{"time_shift_ms": 100, "embed_dim": 128, "encoder_kernel_size": 3, "text_encoder_causal": false, "text_encoder_norm_position": "pre", "text_encoder_activation": "gelu_tanh", "text_encoder_mlp_ratio": 6, "beta1": 0.9}
Rows from block 9 of the audio encoder of a small contrastive audio-text model, named by matrix and row number. Rows with one number belong to one channel. Each number is 128 + 24 x the weight over its row's rms, rounded and kept within 0 to 255. All counts start at 0. Numbers have three digits each. After the name is the row's rms in percent of the matrix's.
After each channel's rows are labels from the 100 clips, of 14976, where the channel reaches its largest size: "responds to" is what is common among them. Only what is clearly more common there than usual is listed. The data: strings of digits, spoken by a formant synthesiser in many voices. In brackets: how many of the 100.
# filt: filter width-3 conv, dilation 16 (encoder.blocks.9.filt.weight, 192x192x3, each kernel summed), inputs 128-191
# gate: gate width-3 conv, dilation 16 (encoder.blocks.9.gate.weight, 192x192x3, each kernel summed), inputs 128-191
# out: residual pointwise conv (encoder.blocks.9.out.weight, 192x192x1, transposed), outputs 128-191

filt.12 081:112151121124102111094188101159118098129122149141134130133138118096126121138145138130118162174130157148113096097114140172131135080134131144161136139124089171112100101181140118108143144091166170
gate.12 078:106101183148165110154123126099154127132109128141162094165146112129115143164158092142143078151133106172147181134147115113171132118110142121127154106132155091150147128152143145110122141114152083
out.12 059:138167113079081105134174101127143139085153106114127160143135132096112086137156114101087151145129159108121107139079117131140134133144171131161113148142145183098162137143125117134153108142122107
responds to: "two" (60); "four" (54); first digit: two (26)

filt.139 104:114106132133138090114130104123137141112117127126120184118144083122119122120154146168105122138143131150184132163117149163145088124109174111101172115147137161120140100091147109112108121115131145
gate.139 108:110132136139155141137178092096103105111136173114140168136133105108095088093111161151098131140150103149131115147142124116110109113127152112144130090123110138142146140133128075121116177091156124
out.139 097:124133120117116094153156097122139164124103148156099131143158110130104116158146101179121109137184142125173152155111137167171092158173134134103157127137158148136115105152105102166110139157118112
responds to: "two" (60)

filt.85 079:167172097093138160151120123121095126086148124117078168140138148102063131120111149139108183114111117099136110096111117104114138173166143135119100138110135119124157160118115120158140096180142124
gate.85 086:099059113133096110132109124127161140123102103118127139154130089089105165173149097120147122127115087130146171090094122140146131106078125165098165126107144096127111117183130146152146102126086134
out.85 059:133149120104126108131179094135113137078172125129154159148117108138121072126158130126098112163156166127159145190141149124138135132145149155154156121158128143140140115155144112120109157119109155
responds to: "two" (95); last digit: two (61); first digit: two (33)

filt.31 070:087131107104100120075178111165109113112083106138117133150127119094158135136135122110095153172099164132123089074126123153146126102154135119177122148124129135124102107115133135087146098102130146
gate.31 090:140122136158187150158125080124130103125119136124118155157137102148131116128129152167118153146157109146161166145146150130160127151150140155092161077129133112140157150145136108177119147142134121
out.31 067:114123124127129128125130100112113097121082131095075120131121128141114116099133114148175159107149116099177125132128149120156111166182134105120109130088121117145151162120118108164145100168150115
responds to: "two" (67); first digit: two (27); last digit: two (27)

filt.30 113:137086091127097136155180089107109120113128132115146132163111097110115103100144126133133105132097086121150137115125130122154157087076142131139171123092123116151144144146145136121122137145124127
gate.30 083:129152114142132128155097136096135162116161066136091148149141128092119131118133089078128145133129135142157137095123114071120107165128127093159104139145174121164144151117081147170160093155128110
out.30 059:137130121108111154118133150092075154098136111108125118119108136123093141070140127099122175134132126077130093083113121114103161115124147105149080156114120117114153163095142172112148105140153125
responds to: "three" (54)

filt.75 098:113077135148098092126146146132118085171134147136169117102116109152132126137160111138151093116149113157107144160118128147096099069080120143121175122148106173158097100123126154099105174103138159
gate.75 085:135148133141120103132138127138150120137107102149081134065168140120145164188161074117139143108163140171110132082075114130134083135171130131105124126127153159118117120154093113138155099113108125
out.75 096:111111137123130134128121125121090079137099149125112138112118109139107138123120127139120128086155091129136093095086135113098092125109117117111090104090096149096142136108115082142126115126102117
responds to: "two" (59); first digit: two (27)

filt.114 072:143128139113134156121147149114152122130151171141186084153117147178082065101120139120121098140144115111067090159125120133088163122123119115142077110135102118101141147116116110073081154119144097
gate.114 093:125073145129144125142156123092113135137140128136172106156123115132131142108149105137150087129105075140146168133131116127142154107100144126135169125094130102210144147142140142120140150135154105
out.114 075:113105110076107141135134130088132087119125154183136127167150111140102135147137115142114097111102140159124107117105099138121120136144122107136141101125109149118166123114115112149098128131103143
responds to: "four" (57); last digit: four (27)

filt.172 094:093105136109109139096121116127156150107098139107157151200128106105146118116101176119107135156102161101144106159154143161145154115086148126131146125151111120061135115117162138110094133105136141
gate.172 097:115084087142093137150136090125153134113135128146148153216128070123112103125127146136116130173133114119173128141109146138131137118083127143156166117146125134086141150144098142150098144137117129
out.172 075:090118096084120136125124130138133169113142161139150133174151111099089157152111136169098119167090126081145135153126129183133164111155114135122163147144128132130109131153126130143110145157130134
responds to: "one" (62); last digit: one (27)

filt.67 098:091137154150128070088120155152141161164142109153160099109126121120161158156155104111145095137155155168136148133139144131124117092111116118150117145139128138139090071132152159102150125092125144
gate.67 094:125119124156154122125090120147123157144125097150118128156108102102136145126138113105162143134150103121189157097142157094144144143109097163138110111092126096139133124163116123160155128150094129
out.67 074:138165130130110101174118160123134094105130116119109124148164168118098153191154091130118108112128139160100173124131110103141092103115129154127146146166157139132109118190090150154127148131142109
responds to: "four" (58); last digit: four (30)

filt.186 080:140148071114067145177133145096128148110171091106108123124132152121089099115123089092136127091095141124114101112127105081112127142105120097154101161148160125134132160100111177135135090142116121
gate.186 083:102107124138118123160132114081191110112130136144148149212176084108057124166128127156119115162147134165152143132116104125143107117108145118111168102154154128122140140157122135178127147109152102
out.186 071:138121117143114175170120149109137158117162110098174164146149149116134122111100150096110150137082147128083128128150098098111175122104132131158135130170147124123139156124161182103135146089136131
responds to: "one" (63); number of digits: 5 (41); first digit: one (26)